{
  "arch": "quartznet",
  "model": "multi-label audio tagger",
  "win_length": 512,
  "activation": "relu",
  "depths": [4, 9, 4],
  "residual_init": "zero_last",
  "lr": 0.0018,
  "batch_size": 384,
  "epochs": 138.6,
  "lr_schedule": "cosine",
  "warmup_steps": 940
}
Rows from block 3 of a small multi-label audio tagger, named by matrix and row number. Rows with one number belong to one channel. Each number is 128 + 24 x the weight over its row's rms, rounded and kept within 0 to 255. All counts start at 0. Numbers have three digits each.
After each channel's rows are labels from the 100 clips, of 14848, where the channel reaches its highest value: "top examples" is what is common among them. Only what is clearly more common there than usual is listed. The data: short pieces for a synthesised band: melody, chords, bass and drums. In brackets: how many of the 100, against the usual share in percent.
# convs1: first pointwise conv (model.blocks.3.convs.1.weight, 192x192x1), inputs 0-191
# convs3: second pointwise conv (model.blocks.3.convs.3.weight, 192x192x1, transposed), outputs 0-191

convs1.60:146120108155149169136153152125134121136173112171110120110159118097131090140162154117119128105172120113147157105138149114118146087145118168113128100097112121122130132106113144082134081150153200126088114149126125155117168117165138102155129135127104109129147135122161108106183143159121108112109153181108135087175100091112125110157091137162135161121092093126130195102137145123146140117087120154171157096118137094172132158140139133121108152156134075129112119120165107088116144130156129112145153133112134143108149084132150144129162149120105127123138131107150121156123120142098158125
convs3.60:137107052118126169128123123083099133116147102165098105105139149145138118097130118085120128077105117131123118110138154110135126158114099143103110139166123149122122139111150141125129138103111127112134158090114162140134170177107121152151134122107163123116068132128133148179092125147136101141107091096091157166158189158139119132112128155126093148132111120137166135090148140121129176160129140143114116115103152098144136141165124105135087120160150111158123125177129123147135120140155090128095090140143166152154137098133130117092169145115102114071099151126126119119168144095157156139
top examples: organ-like (33 vs 10.7)

convs1.103:146111121152139125143128097101156109126166089084120091126119151113126099127099102089115147161109136138149137130125121142168127122131114117129075098129123169167135125146106119107141114137092120101144126139113126166173123129147179120136124111151138094115140107202117097099140103149115123163131119128171112141124082146116117122182138132169133132147119130103155114153142102148155092147095118127147161118134131157115126155162085187133126131116125171124130122163054116135066111103112171137132156112106105125134115072143099098098102109130153108148152118124159135148103104145109088139
convs3.103:116106132083148090143126110104177131163126130144168121124133150114113135107117103165178132133109077142118101141117132079134067110165156117125164119113112095131136127158140141142120106116132104127117092117145124124117110137120136088147145061166155088174109148163143112112092107116114131157108186107148147153129119097109087122153142076130127101125154121129107101137119121158148160118146140161099132130139172134156091065159132123148134146119109111112157109191124132135145139137108177111127123151101118121114115129156183133103134131147162143120141098160126093137132122151104161112
top examples: mains hum (26 vs 4.7)

convs1.177:148140159181061105146092123093167123148131140131115168171093168140150119183131172130136160138124173128159163155154154142124112115114106126088133108122130123144142113149122150103138124149119147114148133140124147128113096099121165119155132094149129116122121131115119117090130157101136112090171104141105111170121149126137128116110117202119114102143122089133147163113142169146100089136163172131082112156143130162153109072120174160146111102100080108113143119115156124112111105110135127110154120134106144132128083129100117154142103152120148147124163135111120091129134107107157127163
convs3.177:140129150129119135144097127140134108057152122179127104093156074128123125106143137161137147137122131156118132162112109173122064087135118158132101111175117125111156118119153123121106140097154122116126089175172139142151136105139116145132095104162114100178138142156109087116124081123110130142097143119141102084087192150069141074123115139140124126159111123135145141132147114125146141130161097147160107127148146141153140135144114139116104155129138134087125150143150117142125109116127177126147116148167151165129113113116137102131119118163168115112121121192119126147069145156122128135
top examples: marimba-like (28 vs 10.5)

convs1.75:138077150120106119151148142154150097117144130193127090152116095174119140114123127156143154112146150096100097140118153149130142113136107128137128118094163103080062129081097122118142142098143116098067123105131129116113132131165100132134111132105101147114158144125135116129167125127172131149091113120131092176169151134135123072167126138152137151092111086100165118147111119161147113129189130131125084148174135135137111160121149124112116113125129125146137124148151094167160120105164082114153138150130080127103127096087095124135121150126157121135122116111128120142104118098118119170
convs3.75:119147099128110108135108131143084141059124123094106142098150087077108124133146099119141090110142118087181105102136079118100125120117078134136110119126099096161170146128134123115128151136163141124115123126124098127131142114187106078128117149112115114111167129110179111140147080147109161098097132112136162107095142111142152144132159117139110158108155169138134159137142092112127096104144126138074153159124140144104129188134146119143130141103120111135058126088114110106156114156158118147169107127134131118112153111089098143115137132137154140113122141126136102140126095111118176157
top examples: organ-like (46 vs 10.7); melody instrument: organ-like (36 vs 4.2)

convs1.87:123171118149151127110160153163130105142127132146107121136116125128126088096112098083103139105130137162148114138118121173150115092102164125134166125152118140113131128142136109094124115083102092142131141162120071136119104174136142086099126150116129124148142164121189145169130158177093124123149110122140108130093155143156169103109145068143117095154129120124125168153104145159138102141116111125131124153127122110108073122118142122116134112134122098123112139100129089127078133188058109153135097126092096127112155166113105149109160149137103133081093126113124121123162092122142113121
convs3.87:132095110103132155118118086131112125113151149150109081078149140105151139135089116164124142133104162139151130126126145116112115122144090133136134177124151110116143138121139151151087125166120120124063129127148139123139177115135118091148160122124155143101144151149120126101110134164151151106114125098143125085130116148138076136162120101084149130102173111155145184070105119105161119160139135129129118125092144142150129134126113130101132135145110158118087163148150075113139114171167125110105147158121117112160142082137117135124151133137146121152184101156079154099130059144112099116
top examples: mains hum (29 vs 4.7)

convs1.66:130141109116122075135147145144094115096157103104153165137125148123120160140150116127103129119097151103094127146117133169102120093093134147170109144139105101123184127170112108086139144154120148092152112124119092054112101131180115160159127126128096142168123150142138116140166132058162161120133098145093129115199105151090188114136134163127141144140129135142122137124109110157109129101125133152112160127116126147098121117117119145099114128146118118123114111158150118097095123095118135118114106136131117159156050147122124141104114122111119101108146155165126113144101166121099131120
convs3.66:115111108114149134168095137150153121145169124114129141184137125060144149141115112144105151079118173092145137154146158106113147095142115162164055173180119129132151148133116144120137145105154115127125055116124123134135112125119102080115120160158100086166125102093106147127155104150141099143108120128125126120138165114122139172175167154113110095098127127141122146108140094137135122117142112130135126093160110158104141130098113110141126150098163145110096109165129148151104130107134142112132139127092139103145089114118115123126138160143084092115125135073128100116125138159100094121
top examples: organ-like (38 vs 10.7)

convs1.159:129134165128132118095127156127137085143081110169095121098145142141154140135125132138166126103171109107155163129117146123123089150115140134152115095111120089113120114156131168123147072094110179130139123170144152136123086111159121117117160148136123166121088115135122161175125118123150127081137138150140158129160130139161134105148136114136143131151119169160172100112132086128154136167132120182147126095078161149148105115097118128108126140141144125115102118109122101100120133166169153152124067172107133155130112167148112102113157127182108112101159135097150128123128099154121114173
convs3.159:119131125116120135122156157131118140152151121133182158121092113089134093124124179152166116178080171160168121097156121125142128130140131134125160123156107149142128118111103132142143127166127117124119135114137104117166174117097150146125113118118164092119156128093134122126158129128126131147141103145049118077175128131115133128147101120130146125161120117122105097154139103148137120148199139138089121122097090125139124137078128123128144162156158149154125139170200117128131140090114155147104158154078107160144177138147132137152147121148118162171138147164133144103160138138139121145
top examples: square lead (38 vs 10.7)

convs1.148:123152201117165135127163108114096118090103122096104120129118102140145080159133128117158121140135085107161105136143148110128124083127108091174126161123169108164183115079148129161127130174126175114105111091089120137098148124136160106112125112155104077132154129123118104147128130154146141136109122139128124132152155134137154136129159101141167149154134130128177136147135165141148149143149158121136183109134128129127094120159141131150094105172149139124142159144161144157091112125102131107121132129130111112120111121136161158115120116158155157119156073096127166129140065150151102134
convs3.148:113166099108111129131128098138146118148137108130132126115164101154158176095148142116119155149092139112127118145146135078160132154135130103157135158166093117134127122172072072091164111139096136097133143113114105133145143149137139086179124131064121122123095129125145085127136156122164150115134115146114106152113141093172146142091089160101119096107123137104123095102139106172178133100141142157111164109100106141112145134129121119118154163148123094111150106104135131123120121097189138162087141119110117107125101153102107113082160160121113130136121147185147153143101123118127118146
top examples: harpsichord-like (26 vs 10.4)

convs1.95:122089113168171116142139129103146133164149137145131170091117114108144136114134130110150144139087144163125156096110150080076169083096073111081118139074131102133101123111110152097164126090136144143162142108155119139142174191146162146125131133139111132071101143137152132162109140113121165131103159149149071164108115141136111136148081120117121176125099133129158131123132126120106121139107108144118134149141162093119122102133163127106125073078137122127107145116130109110129130126121107142135107134142115155109110147149158147120160155116166122129127122166110129093129128164172160137
convs3.95:103147185120086130107122126110120185146149087202141110106095158156105104127111136156156104135118119085123107111141102132099148136184123131114142168077143124094108144114100113140167180139135153148100138143137103187137123154096127089111161145120123168134123157095115141145118143111129146141116140113111123126139116139118134133138102107115161132092176111173115146137176153130155140128132140147126109089118120149146147113139149130115167117140129120124140153113089097080136118121113123131142139195127130116163121138125122117098074085115168128131164121140155107114153127147100089102
top examples: vibraphone-like (26 vs 10.3)

convs1.104:148092102134145187133104118144088134109130096146117119136127163157137159081088150127097143113143150092148121169173146130078136100122103116186102120158121144137156125128140117131146147121087103101126086129130144129160146175135102130125146134116166118158145124155130098126130116135132151157129112141116150140114157139157091106134123106124133156144059086144142153141141134120116076084144142171090136142135119107139105130126148115193127126101128107123144085104122131140135148141124101149097119093083099075126133152116136130137080140123105139126089137121116133187179118136156150102
convs3.104:173105134133095100144089138137138139104131133116108157121083101146087146153162119141115161121133141127175120153132155141128135115124154108128090101138078107074077163116146148100155131093159093154127168140111140135149174140110145129101169130140130116127116125134140135132132100129143175113128087170085132104088121154113097172108127145120101135070069161105118142084159132110171162161148112133107153133137132162132156115093145156138110137117121079133125121115145127131141125096178106136099174180102131116157135147107108108145099117119136148137156130123153136164119147120126109128
top examples: harpsichord-like (29 vs 10.4)

convs1.24:122146093136126165153134117140110135109131143139135095126127122137127151156118094101119095104121162087110099104149143106105121145132075102133148135141105137163161138146103098115152120118128132134133161123098160149109160142138135139068149121109169150151152131118146128094142129148120167118127150124165151118169106141090113171141142152155125179129164170082157067143115103095127118153111087153131134123166128156129153126111151132096099133155117141134111090130137100149130162146124124135155099098147170189126143120109134091115150113121061167080118119120084166153116112085122145144
convs3.24:113105098129195121106119081135097154117125127151123141104089137088122181134117086141180121085128077108115152135125152110120148104124158185097124138084127100124102142067157111081098114112127105125106114125174138112094137127158157163093121141158126158114141121154114099111138131109069147111114109102126131095137121125129130143132107134152128069155116117135107142123108116122156132178129129136096139124142177080149140119085111125136154144103136160133100137142099135123124185097106090159114113129150165118137124153115147103131110120136115113142130131113162161092157142145132145145
top examples: rimshot (37 vs 16.3); marimba-like (36 vs 10.5)

convs1.163:154155110152116111109115114129097120117126117134161126114144131134140127115136120139130135121126119152114134110121130127115142069127133126129147089098107115144100134085117152074088113108180160127101109104110122150062108130112156124119136093094122098125124182114130137098132152159167153086125199134120149096126081140108116111147122107151143134139137165156194106121102127078131097106117146153122123114142116119124157100169160129124135084103150128156127120156108157119114155131122120124131145119133116105082137095113153100091071166174112129151132088086126156151170107098129168110
convs3.163:091119150093134117116111110156124118086136108156154139154135080141118145143108119116142127136123153162105153131140134126106157075092156136088115151150091145143143168139142099074122138085120119120105146130195125155155129118214085110113141099108118105121118140122145135099109131082150148122113144136119123089149137095132117120161144097129106142102115139102108136140128133088145090100086095124109135133112111163130152152120156110083118135152120125125117134078128134067147106104122154115130157135104080102161141166176113113114123122150121098147120105147070127124089112151128139119
top examples: vibraphone-like (26 vs 10.3)

convs1.112:131166139151079169109166099146128156121142097121115094102130147128102122152109106160110102146141105138124140115141124172135131119120142164108131094156126143154100114128141126116094153151118152136150171145125125168147118079118161104141110179163172152115105161153079135143126079108134159117116139122126110114085122112104126147171107141077094114166070119091103143148160089093160161124143126136094101105125151135168089132102127136127090122123136099146150121160136139113131127111101089119134108111148084090183090114148133124130152134136164131123121096147094127094140104117110141111
convs3.112:131118197151141133190121151139114095126124154100103140149097130152157154135157148146109139145112142182125171118100142093118110117106124105121178068128127109146110121153049103135146154161123180152151168132157143120150128120111147109159127125153136063121152155174150125116146086148110132119154131127087152125089123130158151132132139107138124148144123129114155152145094160135099123100133133158130139129079143109151136094143127122086141161138152165149127126135160097147141131137124104102136142123155098143093161167112148123147136127168091125114157121130115113100116161163132145151
top examples: marimba-like (32 vs 10.5)

convs1.23:149105156139101115098131173091153111114099137104123135116147087126145085111113136136154117170111103120130099153112114096146149085099100163131103128186110121078104126138121148158101109118128115171118099138118137126131160143115127133187155108127110090098096160128110098110139136130102124138134127166112169119179127154121132122161125097145163156109133157155144152144103148083116161120123105118156102123150166148115090093144149129091162137155110114171112117140073128139075109135126107156138158100093098110115139109125162118162171153125142122103120095139151139163144092123155146148
convs3.23:114127098158153133112073147118179143070097154138144127139141092108097094121141166177154129146108101169180098139164127120113116139170111149150116128100150141148109146087144128107119100148114137113132123146118107107160144104111123117136120110095077138184133133124129116151130138123142151133091163121090129167152130107179094114140133132151118120152132136155123135131145108103145081138127120154196167192098144103110104113112105152160122143117090141153120124157169125122160130140139102157103174126118144129148133150124127139144164140123103101140114119125135157157121092152140187126
top examples: square lead (28 vs 10.7)

convs1.4:106159157128087146127109097117149122115144144097061148113146168119120129117134126156140138161126139124187133144117119123117145144134121179091122101129152098107119121124160138093104111158109143124128130168113117124138172108135108100136138132138101131122142135134181097136136108094110132153151048110118136134116176152121084114142147151125130120135136114081143149082148147093150138148149151149107155114114160144172154148142072092138123106129125086147162090114149151099116135147145144113138137107119103155104114142152165103119078088099130107138153135086155100119129121156087079104
convs3.4:140171154116124118095116109157120153112109138169113110136100170140132136136109113151140127153062160084107124107155097089118123107132127116120109103121134140102105135192108176133155104140120143147155163133140085164102117099126074089132111100140144129153156092109101128141149126142142125144151120128120165089180136089154132149139115154143113177156091140125157146122126139126126112100148128130128113128140085192115081158127150146109160120147092159122130129115132125126087111126157145111136134120118122130110114092137070128151151166145122145175106116149130147118124083157068134150
top examples: vibraphone-like (35 vs 10.3)

convs1.34:100123177105125140150113148174128144126136140142143143117158099148103096118110128100116111147099146114112097157142113152103114114117081126111063116109147126111116126128137104148129080173157139136149097115129133107130131133134119120144116168148110122102153139083124180122102132136165154170175156144108113125132139082139093120124121112163150091148134155115132162130145155119092091148128112118098138108167093114118104116130105159167116100145123093083133097175148148092106115130133135182102129107129140184117094099122103152116093137170114135097166135152116106131199096121148134127
convs3.34:154075142112118091166159151117117111086137149109148136132134121123120129153161128086101082091150138157134143179115112186121148121114096080135190149141143167098140124104106118141099122121147129134104131110098134124134100087161136109146151134169145109161130150135146109115169133129112084126111130109115105176143142083185179104110124117128108089119167132128139122155129144127145125108141161094149104127135127100134143146160154137132138138079119130132110093124144107110110141096119127106142135150151170183119118115121159163105141127106089136139077109143077124144174146123150119118
top examples: square lead (31 vs 10.7); organ-like (27 vs 10.7)

convs1.35:076112128161115123160120138111164152154101158048114130137138132135133089115117135142183154104138095133117096137180135140117149133091152154135149156184082114102159134125127072133157114105113110089132113127098135141119092154126111167127122149152098127129125136189127107163121118123107146075124122166150106150114142144132132146113145168122170143128086133109108134117134131143163088092117133117140136133145130119139128126118136124116078106133076180137084101120164122100128101111131150166137167082138150136113102119126081137161134114160120089120114105136140149136093109130121116125
convs3.35:156128092144138139121101135093082133128122110133093151146122141132126091131144121127138160163106096115135118154123169134147105109112150088150156099143115129135165107162128121112138110128156122136124159102149110090071151159100144117111141147111113088190153110118165130151123123094111151107116115109147163150110152120159144104111070123127115155122118123132129075126131155136125140141129139133113117139102116125106092153117081132122125147143149111125116114102198163118103129096160101092093125141118141182175154174126106150102112176122083199132134090101145102139156128138097115111
top examples: thin (high-pass) (32 vs 11.9)

convs1.187:117131117117123129136148131132120140136074119142113114125105132134106141093074108120097156166131129130175124101153128184161096100100139075107113108150113107133099135117182153138118166126121101144126114128189154118127105137143092122112160150169142134127122102133099110169141140164091127124148125175114115139130104094097122141121171086127132148105112115162132093105109124145136128147070125111090157155125108115151129200098150117150158085164163114170154138137102096118109136130129148122104097148143137116167146159141115105130136154102071108129102150095127135152113144152138151119
convs3.187:119145146139140121100081149147174123139104142147144100145144109140131155106162114087164116086137175140107148152111156120125140150156139128166134166151116151131106161143124084110140124093122116105140166143106155075123089116095111138121137148123136096145116125100084162159131173157134113064107077112099154142146118125158106110162115111146157153135151147128135140095151119112127155129124165108126099136138114132084126125144123094128126139128131076075162143119132140130123135152112148131165136092145130147097169202165109154114104147102155150132130105110142113155137113166117182115
top examples: square lead (32 vs 10.7)

convs1.49:123152156115155132099126161066153132103161152127153138137138110087143088146110111146131161073102145134164129064120122142136113163110150122126146104129151150153130133137115167152140124136121158133141147109139121138128145180095135127177138150106111085137093120164146144112104118118120120145147171094109122121140095086114130117141133099139149127122125151144155151076112162111154123130129113170114084125125136121114158140136112178068090126134137140151133080138108132084112106148163117127111156116121109107149154157121089088072159133118121094145100124132117130104125157105188102099
convs3.49:129138149105111116151145131112144121126086111128140147152133151057141144137087131126129130134098110131118131114112117134153088147149115082121133160143137121086144134116172133113134143143155138116149113122084127113132079110107160102092120171121115131084134101088122143088185139107123191099119121134120133149141155098150102124086138141163166153149130114127138111137144136119140103117081119106127134178183159152140100140120107112112138125118172137119120111097106124131173153074104126107152092150143148146138112137128145129148158152065122143129077145160080120156176125141103146085
top examples: organ-like (32 vs 10.7)

convs1.142:155130147117168148177115118134107177089099135116129116136145114128148143126140126186156112154124144160128118132140118158092135114115140121141140130161125147102113119141137123149103116116124177144124131115124092117119121137087099131135141135123172110169140093145121153171126139117106126140146110184104132159070176090122128018123105143164107112152098137139142128101118172104108118142106124098126167078139138129101112116152133116125135114190143104133115129118075135136184134146138124147155127121120100178125132158121111125140141115137119130122132127075098108151163134103159098116
convs3.142:134161099131153159107096124107125134148148117136138132127102137130141149125131087152148114105126084129089128129139133117153132149082116167137146081099127125112118126132103118109141125191158136123156151119110128122102143135137103123136129100138117144109145139143074101088142109169142132140109088130142075125157099127163118036098138129126173163150114140106142139099147108091167118127122090098065128146114143135124122113148172161124113119167165093155108133151149138154140152099124120115111157131179092161129114125103159145137132108133157139110153100105101161185142157095143107144
top examples: organ-like (28 vs 10.7)

convs1.26:151163143117158164150103104115175109136149180143155162136113134134111097154132148144156134133145142097118115117141117094099144136161180118119151150142114142129108182141128144148138103126140139098160119148159157101139126152141107135150117152119133135144128176180094103102063128090094098131131138126144127137144113035152081130138118160109119084124103147100123111108123137119107088099087136147120106100145145163121147104139135110149103126194151129121132134105118092094122167165136134095137122120130139114150165117150092116108179153139073144147146137138134123101116131132129134121
convs3.26:135164124155144143101097152154131114166142139148152144149109091139152123108140171132115121108138107114142120106138131114058102126144141136136162103125138165114109155076190124122145170146164138147071119112145142113130143130135122101141094109158139188145133101107146128121127091171101087164148135115113131157140111137156136106125066184111157138129103099104117120124158151089109095117127111131116107146150121109125101125062141117150139128150102149158109131114110171168127126155109178138151066142120120107118127120162167162124133112113126144153110137122136129129148140088146134092
top examples: square lead (29 vs 10.7)

convs1.137:159174137154132110161123131094118144128142138159101101113138094156115097125146145117146157130173086122119095126136102094164123136152122130110149095118115108080106141136145149127097134136107104143110134121112117105115107122089144139145085168111130145122093107126141093126099165149159135154097098115133118095142126143151145102148138080151106168122098071152172056081112144097149126157122168134141125139159162161159147088106108147133102130139138179147122093166118116151107121112156140166152134119150147155140133142151116161154120128100127085101143090107149167139111161138090134137
convs3.137:109124164119141088111112149148121154133123104105140108160069135110106113134127110139155097114145145140110131100121125145082144140117140066158099115116153141113162100151076125117105134144159159092146105156118093131152177128122117131133150155137132114089123118139085110168128142132130152153126159164148138114157129146112129122102105116121134176147136120142053127119118145114136119164131083127185107109125100137121131117108168129137175152139130104139138128103118157150144118154118089144143159148182115117154113136103151152152127105044098128168098163149112141161122162104111143109
top examples: thin (high-pass) (36 vs 11.9); harpsichord-like (30 vs 10.4); organ-like (28 vs 10.7)

convs1.48:098157111134141123091157117157137139143147140127148137116132128153169105158086111146100142124152114159088108131108151114106124130139111130144154112120119099112157133115146144135088140095124148115153118125081149145149159125181068145143160127126165103134165148142111105148097115105147132133118112141112135139120102074154111172158091127111097091143123119119124139166153112096096126113112111161105105094161140088119121192108141167109117121118093130169138098153045133119116164163132129099147139121131156130149166112093124107131099126102095113119101135140103097151145173178110137152
convs3.48:095135158125078156131158126128104144130168122103170146143120144117112138116113168120085121137124110130114155144151136179116187131109153149125095127121108161117168142164135122139122084158111120097137120096132087136177112131142130138116151147109110143150129127119130215152105117174124127144111123096136111083151130099101119150137125158127132161127117157173158109136114138133056151131173122155145139136113141109124140156167117112147148134159145150143089139083098151104151137096135159126101156129116100145127155127113159138122163094133124142109133119144122169089098123098072144095
top examples: square lead (28 vs 10.7)

convs1.37:129156121154147134153143084137164099111115115160091136152102134132104141146137121114153145127174150134173131097139151110128151108161137145122148096091114112195115135124127124073121125135146126144142144100104131142138141132137138148091152111092102071154121169148083163137149144118105128087112115127129090147134150171110136130101060095140071124136117112095106131143111132107123132123118117155159088121115132153093135138129128169163125119124125129149165171146132120123110111123127072134143131097101088096114142103143163123159140146151057113127153118130134148090109136095138135188
convs3.37:140119176135138149139133151185104139085153121139101097115111083124119094081111063129132152132134128134105064158138168125150147112119126110131140169160131108097147126137107152148086122111126114144127166107124122123144110138133176132154072137125139118132112138096126136153157121132092118130106105153126129154149117099128143076140142129171106114159153130134123109121097124124152093115166153121130111116105134098116126179127150104146147119122077104085088150128147101129116143123151112140165128163124148137149101114092135165172150149128069167124153114163132166142160183140113139123
top examples: mains hum (25 vs 4.7)

convs1.90:140136145133152145129139086135107103173108160133104148091102120144153141096121129122129133118144082143147124114135165148151155101107132119112117158150150105044190166134110153111121117144105131171124097123099109123112125141143108088127151121126124115105119101111115124096065148156129132172099129130135084137155072146145122082110119131096123117138137165140130112100093088111135108149135138154113129166141096117115078183117136151116151140173135132165145074085145125116103128110123106121162088138199131114121137128159125120165143134099115126161119120129149144155131135141149107133
convs3.90:106163142139096150113139148150117122142122162136100106120078164153124111130162142077109127101133121163170156131094105124156130150204135122116115062156131123171104084119088097112148092128121197110129122132110096127133153144152109135123126133130134135117153106140123144143166191126090114148101117119126178164122123102125098131110128160130143124123130137153127134135123138151119163132148148078125119153140136099127123110091097186152121083122116153112126118135133146149145106135159080126137107120085173134086128134163146117162099119152142136142098118121100105150136118151107106173
top examples: organ-like (51 vs 10.7); melody instrument: organ-like (38 vs 4.2)

convs1.69:107113133102080155097122131139140155107140116067132124134131136115149170113155088124141125176086131174144099135116118129124125112136105104134166078162132142147142106139118132125125138130118100140141110129186141108109166113111122124137133101105089130162109138152150090104136135138149092142154077151163105126116129132140116131098099077152102116140061174136127122121132121137139158129134173134138120144124132140185156097108144106116150120127118176106153104127088135100140094159150102130117118161170165123114158150123066147183089138120079122115129106146142118108157109153107122114
convs3.69:100118136109108146127083105114130131151139096168098175164166162102148128127089132145136106152166111150098137132146105130156120123093158109148141151126102162115129131111163146112160129149132090166142134122143093158152174126137082133138118128101117153159095143140117131108119149128158164104138103159118155140153101071141089158105134114178123163133126130179166110114119121105109119112118114131109142146086103128084123122151084102143148115114140130118109139125111107109135090099105151108154108111167139181132085160101105113169112122122145110143119139115115109082117210109127129142
top examples: thin (high-pass) (32 vs 11.9); organ-like (30 vs 10.7)

convs1.19:138176093116103125147102132138141130122143110138106135143122136110169106135125122120135133204095120123138167161112109158127100135152084112153151131116111154089117137134152128158142186123154105159111101109116127125140170113095125170142141101097155144122130128129122135141101147148130138161103100190118163152155117119101103137174127144120143077150125158150140065102122101116161131110151139143126144138122140112083154112116127140152148155144114068115110107100177109131100111099132121125133105125144102118088136125094077108188123131099154148129193113115087138113131105136154111139
convs3.19:100099086148097138158109132150087106153087111129160145121093114136160081146144112153149142126138128168105140160136094157119114116133157140142101129154113099124111153108104159133117129150122138108151173135103167124142137139093126126139157105115126112127158122106109104157113121111129150133118133119090135106138105090113117122107138119105145118112095160151154111154166129115109120145156103137115122066102087115152079154146146116092151128137142136106116092155110108145110199135112154085153130150128129085142134183127151141139125180171145129123117100088146148137137167169187178096
top examples: organ-like (30 vs 10.7)

convs1.165:106100124117143063243120128161121090151153144140108147080136155134141118124158113143126106090125105108141145148126156122177110088127155102111110103143110135148130150073132142162144129140118123165101113145118117140121112122074105144119139149080112126136172097120124168149106130114130200122139156115114105141128125126152147132150178152134111128113102108098114118115120163143136150117099156142127123116142133156090127123106122110112076089110129094109106099153163176107138130130119140084152119151159137115105162123157110147134129126122129110094134112134132103094114121113157111142
convs3.165:126125128113125130140132132111138123114128157087126166125143098136129144146145072115133145122162126098104102136114125135102113140128173107108135089103156119127123110155173143133109092123139115068125133127138103125137129092119178100122133129136138140167095174126082125137108112095118101165123098154141110154165174104098188149166169190100080104135141124091110147113188124141129135148119170145131141108140124117089151178170136136136110097142166124101155175162112160151101132119141111151122144136152152167147146127112100101126141127194107124130143149129138138148126159127108144140
top examples: mains hum (32 vs 4.7)

convs1.44:152099081101124109174120119129114138133103125115124166150125113138128115124158140150111129139131141127129105130090142152066122155163102128107109130145121102111080133131157073128134159187116121117128148155102117172126068121127114125062114084078141094159085160140121095121127155154120151124113123127136142133118114133135087129124131206094149147143136146139132162140095115107099119112098141128109117139116101136135150129099112121145118143120107091136131143072131111142130136115123134142105127114155134166119119130137149074158087095124114113147161177116129133152089110131193132176
convs3.44:130181104122169141123140089137177168126143124125133139152153159103105162138150125136111149137112130126139148144112167136159087086138161160146138144071111123087139138107160115115120084162154082070142155153123173151104184134138139132088152162109136141105112120102105158107099165123096133121194137140128105126125082138147165090127182146112125133090114129150121129141095128126120115134133107149155128109151127144118095082155100136143136099126131160131154155106156117162159103096131135135117129112104090152095089153125135140110152150096136118121116129136118107144130110123141170157
top examples: vibraphone-like (31 vs 10.3)

convs1.42:137151185134114171124128081113131134171128125143153101143154108091109119104158089129105161148155127124162156131121132142120136111141054142144095162104112198088097111115120118119118121121144147112120158114086175125111124135135141118108143145122136086122107136106156166146153145140139097140124075098152135147146100172130145121084143139120142148143095100134151093097084151148116141140163123091106175103117155158124120154119110083134096093108159090138104143123150099133110146119085125131119176139113145150114117098083146095118128118122121146126170112125103111094121133132154157134
convs3.42:123127110156149146088128134158080098133109128150129154096137140080125124142109138117081112149123128170107106144127126128097188157115119155140098125161100135173101118130110134110165101169143134145139115080106135147102119115186125154105123151142134115157116136170152131142126147127108166084135152119122123133157171142129146107103095115152133120115126091104133104094134130127145146137154137100145140137134130134114118124127176146109158158095175140095156108118147164119117098144178158132125164109100078136105114155083163102107117113120173091153161128106125083174144115079099142126
top examples: square lead (28 vs 10.7)

convs1.161:130117147112130161149156122144090163146129170153124121106172114130130138173127124126130079159110094092151141095094137159144069143128100122126152109151094140127102156079147134101138162177099185156120151104173093130149111143140085116102145182095139150191097127106169161133098151124153127150126134124110116118106115147106143119122161134128101148097089129127108090105104126129086109163134127128111146126152157128146144137098126125142158128103099117129114125134114123103102114157092145133149160126099112121122108124100103133142117134185130146149132100128126116124068108155126104078
convs3.161:106173155096107134138150114139113146138138151137152093154091125135121078135104136105166101141100100134132127139123178133161140134133121155146117145161150147124111111129124134109183120118149130153172155172090131110157137103136100149110144125096149138134132180152108098185067100120189091135134155105155113116126117140133159131143141167120178101155105102141138083127112112142157155088117140137148143116155159120128178137132156163108164087168145165138117094109102160151110077140144136169125125097115158135134090110130121142131149156150095127098122148130107134123107109137116126116
top examples: marimba-like (27 vs 10.5)

convs1.36:174123129132171138118160178113102139136124099107092115103118119065173164139106104141172099153137155144154099140152131149111140164129134153136145136127147088103160089149178077122118122105108144100125116155157148174138071112151090134170134140130131111176105115167118125147125146126113146128100115122125147157067110150110150168099131136147088151077093155129124125140129122123128129141141118154114119126153133100078153109103087125069132109121153127135116097140142085114155102120123127113131105120110120124112138140105131156101127085086116112111159149085135126154152119119123113120
convs3.36:086136160095105105077124087122119125148109111132127116117127136111097163158141074136122159118121116176137140107089147139135127163101122116158146097142130132131113134160168091144154149102114183154123117128146128106121096148094153108155127139098142077142132143136087125130157171154103103109128110119100104166152159070084126097149142174145129128160121113147119176131122147094091061152145185112136138122110124131117130092107131143145089129110111096172155103183141121123152149125094132144132111125110150131117163143131125129126105144163172148099144161140116147133140110118137122136
top examples: rimshot (41 vs 16.3)